From a checkpoint of a small masked image model: encoder layers 12.
Rows from block 7 of the encoder, named by matrix and row number. Each number is 128 + 32 x the weight over its row's rms, rounded and kept within 0 to 255. All counts start at 0. After the name is the row's rms in percent of the matrix's.
# proj: attention output (encoder.blocks.7.attn.proj.weight, 192x192), inputs 96-191
proj.151 059 [157 119  91 180 122 138 202  41 115  66 105 122 112 117 127 102 141 111 126 109  88  95 144 132 131 133 173 167 145 135 134 105 157 111 127 140  88 143 101 142 103 136 153 119 129 156  94 151  98 166 114  98 131  88  70  90 136  72  45 156 150 124 100   3 142 112 117  93 132 167 132 107 127 101 133 134  90 156  78 114 165 100 144  97 126 125  80 124 134 171  81 107 133 127 160  96]
proj.152 031 [127 127 158 113  76 128 156 138 156  80 106 102 125 117 130 106  47 145 124 104 170  67 115 125  74 163 139 139 135  89 153 145 137 156  87 212 113 134 140 194 149 113 107 107 151 129 145 163  97  82 153  98  83 122 160 149 105 140 105 106 143 153 110 155 144  96 128 105 150 102 182 119 168 152 114  92 228 168 181 128 131 173 103 118 171 132 129 156  88 145 106  77  94 139  76 116]
proj.153 073 [103 137  56 119  31 141 162 125 143  67 104 160  82 126 134 165 140 178 146 141 147 136 130 131 158 127 103 104  70 126 136 115 113 155 123 170  85 129 147 103 129 131 119  51 145 140 148 158 104 145 113 104 118  82 165 124 145  96  51 123 114 115 151 188 133 135 110 127 175 118 143 145 100 124 131 132 159 115 132 111 105 138  94 143  86 119 175 165 133 140 140 153 100  71 159 171]
proj.154 038 [183 151 122 100 151 122  50 206 104 103 119 144 193 131 117 157 180 105  73 112 168 131 150 151 140 150 181 119  72 103 135 155  45 144 136   8 176 105 111 111 130 127 107 179 149 139 147  51 113 124  83 112 148 108 146 121 190 131 101 105 167 114 105 164 113 145 108 167 136 158 157 131  97 129 111 145 155 104 169  99  95 119  93 141 163 140 171 102  87  84 133 166 147 116  67 177]
proj.155 052 [ 96 119 117 164  86 100 133 133  91 157  78  75 140 114 117 154  97 217 141 181  73 207 108 131 126  76  83 150 154 134 122  95 139 109 147  88 127 132  87 113 116 136 148 151  98 113 101 135 124 165  73 112 146  75 121 147 159 146  73 121 128 161 135 153 122 123 115 116 169 152 148 143 162  97 129 132 206 128 139  78  90  92 125 152  96  84 176  83 143 133 166 118 144  78 123 190]
proj.156 045 [ 86 159  97 121 161 162 165 116 122 132  86 206 115 147  80 154 160  90 123 153 105 174  77 179 133 159  49 125 134 158  85 118 124  91 137 146 133 167 107  86  61 122 172  71 103 158  67 117 147 106 102 177 150  39 164 130 135 139 157 120  97 184 127 157 205 120  93 184 139 136  86 133 189 136 127 130 187 100 117  80  99 115 146 134  96  98 171 118 141 108  84 178 136 119 128 173]
proj.157 067 [155  78 150 108  96 116  61 142  83  96 131  79 103 114 132 154  87 164  25 113 160 103 125 152  37 166 228 108  76  77  97 189 156 126 138 118  85 137 113 128  94 134 150  84 135 148 116 143 129 122 160  93 168 149 116 117 134  87 166 133 175  82 111 130 131 159 133 179 117  76 130 132  73  84 156 165 101 113  80 133 120 122 135 124 100 119 119 142 148  89 137 135  75  71  91 166]
proj.158 046 [140 165 113 149  63 152 123 105 106  73 138 115 148 106 121 145 121  92  96 191  94 174 124 139 145 102 169 106 130 184 132  93  33 127 132  55 170 116 141 176 141 125 120 154 142 110 130  38  77 152 112  98 114 129  93 135 174 122  60  88 100  94 132  68 150 139 113 135 127 140 181 125  75  77 150 168 176 149 166  90 111 137  93 179 114 111 153 115 137 136 144 120  93  51 181 167]
proj.159 052 [157 100 158 137 105 102  86 140 145 146 134  83 162 130 165  92  62 251 148 154 162 167 163 120  96 144 120 136  26  78 110 107 201 124 117 173  90 129  86 114 112 132 137  69 130 148  99 203 148 138 167  90 132 131 154 143 123 134 199 130 149 126 106 176 122 151 165 133 128 122 151 143 160 105 162 137  49 113 126 150 108 123 122  91 125 143 133 137 135 108 145 144 124 111 108 161]
proj.160 066 [119 140 105 124 108 141  88 173 166 183 111 123 177 120  95 128 184 131  92 165 186 119  57 145  78 175  94  98  68  26  98 173  49 155 108 111 190 123 153 142 154 161 123 140 169  86 144  48 162 119 140 164 105 135 134 140 123 167 133  85 131 140 158 178 129 104 127 126 159 120 125 123 126 144  94 102 150 117 158 141 112 142  64 132 122 131 187  97 120 142 113 130 111 103  55 192]
proj.161 077 [158 163  92 146  49 104 103 130 133 104  99 127 178 101 165 121 134 115 113 154 128  99 104 142 143 129 126 102 121 128 136 138  55 117 112  61 222 122 142 160 152 125  93 126 151  99 152  54 110 151  86 123 150  81 144  86 202 104  69  77 154  93 129 215 107 120 135 138 128 153 166 126 129 152 117 127 160 129 154 124 126 134 129 119 142 109 125 105 133 145 153 117 125 137 171 150]
proj.162 090 [161 157 160 152  95  92  91 121 115  84 106 138 139 103 113 148 140  45  79 134 124  81 117 118  88 144 204 136 165 159 143 162  62 116 109  23 198 129 142 176 150 154 105 216 151  90 143  46 121 147  95 100 121  99 122 104 181 117  76  99 102 114 119 139 105 132 134 120 126 151 191 104 122  99 106 116 194 129 186 142 137 140 116 141 153 118 117 102 128 140 166  92 134 169  79 141]
proj.163 084 [170 118 169 107 223 162 106 174 127 143 169  96 121 161 137 101 181 126 170 103 152 167 103 135 142 108  73 136 161 141 107 106  78 168 145 164  79 156 125 198 101 117 132 198  94 148  91 153 125 119 152 148 117 187 109 114  87 135 143 168 174 149 108  80 171 125 139 139 124 132 108 141 160  91 136 127 146 117 175 126 108 106 142 103  79 147 138 103 132 108 116 142 101 113 126 130]
proj.164 047 [ 91 125  95 111 111 105 146 131  78 144 101 149 131 101  95 107 165  94 104 101 156  89 124 145 100 167 139 126  98  86 104 180 183 114 114  98 108 121 144 119 152 116 139 174 113 123 116 191 134 121 106 151 140 140 120 122 102 133 114 102  89  79 154  94 167 117 161 116  73 118 143 163  78 120 152 143  22 146 102 126 149 110 120 156 132 120 139 106 209  89 137 151 195 113 146 116]
proj.165 081 [141 132 168 135 196 119 128 114 109  80 137 139 106 168 123 144 108  75 135 134 115  83 111 124 129 123 174 103 148 164 106 138 131  82 150 128 135 137  95 186 118 105 147 107 105 135 109 128  93 158 123 126 119  93 120  92 127 114 110 160 125 100  94  77 141 120 116 137 109 123 127 137 191  63 132 133 117 119 149 126 151 131 122 154 178 112  99 128  91 163  93 123 112 192 183 104]
proj.166 062 [156 129 136 139 116  78 101 122 102 125 114 134 159 134 154 162 122  81  90 126 121 116 150 133 116 139 197 142 129 157 134 131  76 118  83  85 194 114 117 221 158 129  99 160 121 111 137  75 127 168  86  78 142 134 137  81 201 125 134  97 127 128 117 141  95 123 122 128 131 119 197 120 154 127 119 139 207 120 165 132 125 120 111 119 171 114 150  95  85 143 164  78 141 155  95 134]
proj.167 075 [108 156 108 140  94 129 141  72  94  24 124 135  79 100  80 174  90 208 164 139 119 127 155  96 150  98 157 134  72 159 139 106 139 132 101 141 169 107 122 163 135 142 117  80 139 135 127 110 137 157 116 142 122  80 134 143 149 112  81 117 114  90 138 106 113 127 130 142 124 131 189 114 147 133 111 133 205 144 166 142 136 146 119 168 174 117 119 124 108 149 155  93 126 139 104 126]
proj.168 085 [118  95 174 107 128 122 131 108 179 170 140  87  96 122 169  83  98 101  86 128 164  57 108 130  68 159 142 130 104  89 111 154 209 152 103 200  78 134 122  92 108 119 125  34 118 150  99 217 109 147 138 120 123 113 178  93 140 135 146 159 163 103 122 149 126 118 177  75 140 130 104  90 178 148 121  99  97 152 125 182 157 131 119  91  93 123 160 135 104 152 149  97  99  95 129 107]
proj.169 054 [108 119 105 125  88 128 207  77 138 139 130 173 104  91  75 120 115 210 163 163 133 131 156  89 130 146 143 162  65 106 146 122 201 154 113 135 123  88 161  66 148 145  99 100 151 127 144 132 140 113 192 134 125 112  81 161 105 126 124 133  99 160 146 126 116  92 145 100 133  61 123 144 101 160 131 103  59 138  89 144 129 159 120 119 107 177 115 133 176 140 161  90 121  93 100  92]
proj.170 054 [137 138 139  92 116 163 147 126 175 167 138 141 143 113  98  91 120 113 122 132 122 127 129 104 118 107  32 116 115 124 173 117  71 163 124 126 166 134 137 149 143 163  81 131 159  95 163  97 146  84 132 159  79  70 181 147 156 143  96  79 103 157 203 179 127 133 123  75 190 133 142 107 132 131 106  92 136 132 174 139 122 133 107 123 141 160 135 130 135 110  96 142 102 138 163  97]
proj.171 069 [144 160 103 153 121  77 155 125 120  60 158 160 143 130 146 138 144 126 188 119  85 167 189 114 185  56 156 161 162 192 168  79 104 130 135 138 181 136 110 168 153 144 116  96 119  93 138  86 138 153 179 141 151 157  60 126 119 123 121 178 112 136 115  72 139 126 133 131 123 105 169 130  75 112 108 168  93 135 113 117 148 143 146 177 155 162 100 159 113 118 117 108  66 163 134 116]
proj.172 082 [ 90  98 124 123 158 110 220  81 141  78 125 189  84 120 111 147  66 204 157 148 167 112 164 139 148 132 110 118  36  82 119 140 130 125 130 149 139 107 135 155 129 131 121 100 154 127 139 120 142  95 168 181 112 174  85 165  65 125 130 121 121 144 170  54 122 123 106 118 110 110 141 125 122 137 100 100  74 173 105 132 172 159 126 139 181 166 126 145 119 163 116  90 116 162 132  82]
proj.173 063 [140 117 144 126 108 153 125 162 116 150 130 128 126 111 154 138 123 106 123  80 186 157 165 143 130 169 105 163 136 125 110 105 114 151 120 121 118 124 142 125 109 113 113 121 129  94 118  96 100 160 142 101 128 134  96 103  95 128  92 179 195 107 104 140 152 139 103 120 113  95 106 122  87  89 185 119   5 132 113 133 144 158  85 102 116  98 108 150  72 165 119 113 108  98 153 124]
proj.174 049 [149 113 165 141 185  87 112 143 152 129 151 132 179 109 136 114 140 144 178 162  93 150 170 105 177 132 140 120 111 136 132 119 157  64 132 115 169 108 113 146 117 129 154  90 132 145 118 130 177  97 176 181 141 247 111 138  87 153 205  99  81 173 123  37 100 155 137 167 118 134 150 125 110 116 119 174 142 132 108 127 111 111 108 134 106 168  85 125 170 118  89 153 122 161 163 108]
proj.175 045 [121 100 126 104 106  83 110 110 125 177 113  85 151  65 122  98 106 129  52 118 128  26 124  99   9 154 232 116 149  70 154 197 173 134  69  37 178  76 138 150 140 171 115 164 143  89 169 135 175 147 141 115 104 143  96 168 117 145 172 116 149 124 147 103 119 113 145 117 139 127 185 109 131 105  94 145 140 156 129 153 107 154 126 138 145 115  94  92 114 142 139  81  86 117 107 103]
proj.176 062 [132 163 122  94  64 124 100 176 147 129 107 129 170 116  92  96 102 146 109 150 152 156 140 113 147 151 132 107  96 124 146 130 126 179 144 102 135 124 167  94 122 148 109 131 125 125 116  73 116  96 135 160 124 116 164 149 143 151 138  81 107 188 181 212 114 154 104 141 137 128 151 139 136 132 137 105 116  93 171 100 132 102  61 127  86 169 135 130  76 133 132 168 146  85 101 138]
proj.177 074 [104 173 103 163  82 103 146  88 123 119 112  98 100 113 156 138 107 176 135 201 123 112 144 108 150 128 198 132  97 133 146 140 124 145  88  99 146  97 162 139 162 141  96 135 140  93 168  99  91 165  85 104 125  64 104  89 183 128  71 140  82  91 121  75 114 101 141 111 133 118 178  94 136 123 140 128 159 139 161 155 111 154 124 193 171  87 137 102 129 157 193  76 148 113 156 132]
proj.178 032 [ 88 132 126 104 150 133 163 127  99 111 168 152  79  98 117 175  78 204 180 118  83 179 113 121 183  99  30  92 143 159 123 110 163 126 130 234 167 166  99 170 166 145 141  59 154 126 117 137 149 157 156 144 169 170  82 144 108 121 124 174 161 114 102 121 108 113 130  99 108 116  76 169 127 161 100 154  41 155  89 171 180 175 150 149 114 101 153 149  84 151 119  73  92 140 160 120]
proj.179 045 [108 101 152 102 122 178 115  99 131 102 156 142  34 162 100 139  50 187 123  98 156  79 149  85  78 141 146  76 101 129 137 145 194 132 113 201  66 105 143  67 112 134 112  35 127 163 148 198 114 110 136 147 105 134 212 138 123 144 156 134 161 121 174 199 109 110 156  96 136 113  90 140 157  90 148 117 159 145  81 158 154 142  78  76  83 130  90 145 133 142 119 118 132  81 110 102]
proj.180 076 [126 116 147 101 103 118  81 134 128 106 135 123 118 141 118 142 144  62  42 122 153  84 109 143  37 154 169  97 117 136 126 174  92 151 101  88 108 132 146 147 145 144 100 161 108 115 139 155 128 115 121  98  88 108 209 129 172 131 137 124 112 128 169 181 105 144 178 106 161 108 206 106 186 111  93 123 255 141 191 149 125 143 105 119 113 154 124 123 135  78 139 117 112 107  49 129]
proj.181 068 [122 116 130 104  96  95 113 124 101  94 147 128 127 101 127  99 112 124 127 138  70  96 171  68 137  70 195 152 117 172 144 113 113 113 135  92 139  97 149  83 132 153 114  44 128 130 138  94 122 123 153 115 136 164  97 154  90 124 144 137 126 117 122  82 118 130 158 150 130 104 108 135  90 115 148 173  91 113  56 111 138 135 153 136 100 137 113 190 186 149 140 118  68  99 195 100]
proj.182 063 [ 96 152 108 129  79 169  90 131 154 115 100 108 168  99 118 126 127 100 110 152 174  84  79 120  96 164 114  88  75  92 125 153  87 143 132  88 153 113 139 129 135 128 135 130 107 106 145 126 109 132 118 121  96  58 175 126 164 119 102  48  64 113 161 169 117 143 153 107 158 135 164 111 158 132 122 140 175 115 172 118  95 136  83 165 100 131 179 117 129 125 157 173 112  91 142 140]
proj.183 058 [ 90 134 116 126 116 105 154 103 157 149  89 185 154  75  28 156 162 194 163 141 157 146 157 142 121 148 122 115  82  80 116 156 138 124 135 150 141 125 157  92 114 148 148 176 119 116 142 113 131  85 152 202 111 150  72 167  91 161 135 107  96 181 130  88 101 101  87 138 149 135 143 101  96 138 118  86 121 136 147 115  95 166  42 139 130 142 155 126 139 152  95 180 106 133 111 117]
proj.184 066 [108 169 129 104  90 154 168 135 169 213 112 148 146  83  91  88 116 147 148 147 105 180 154 128 133 127  88 178  99 135 192  60 158 144 127 131 140 145 160  78 137 122 120  71  97 128 137 133 103 106 104 128  79  21 157 152 136 141 104 142  99 164 177 212 153 102 108  71 166 145 125 114 186 133 127 106 141 136 186 135 127 113 136 125  94 113 145 102 121  97 122 140 113  69 154  78]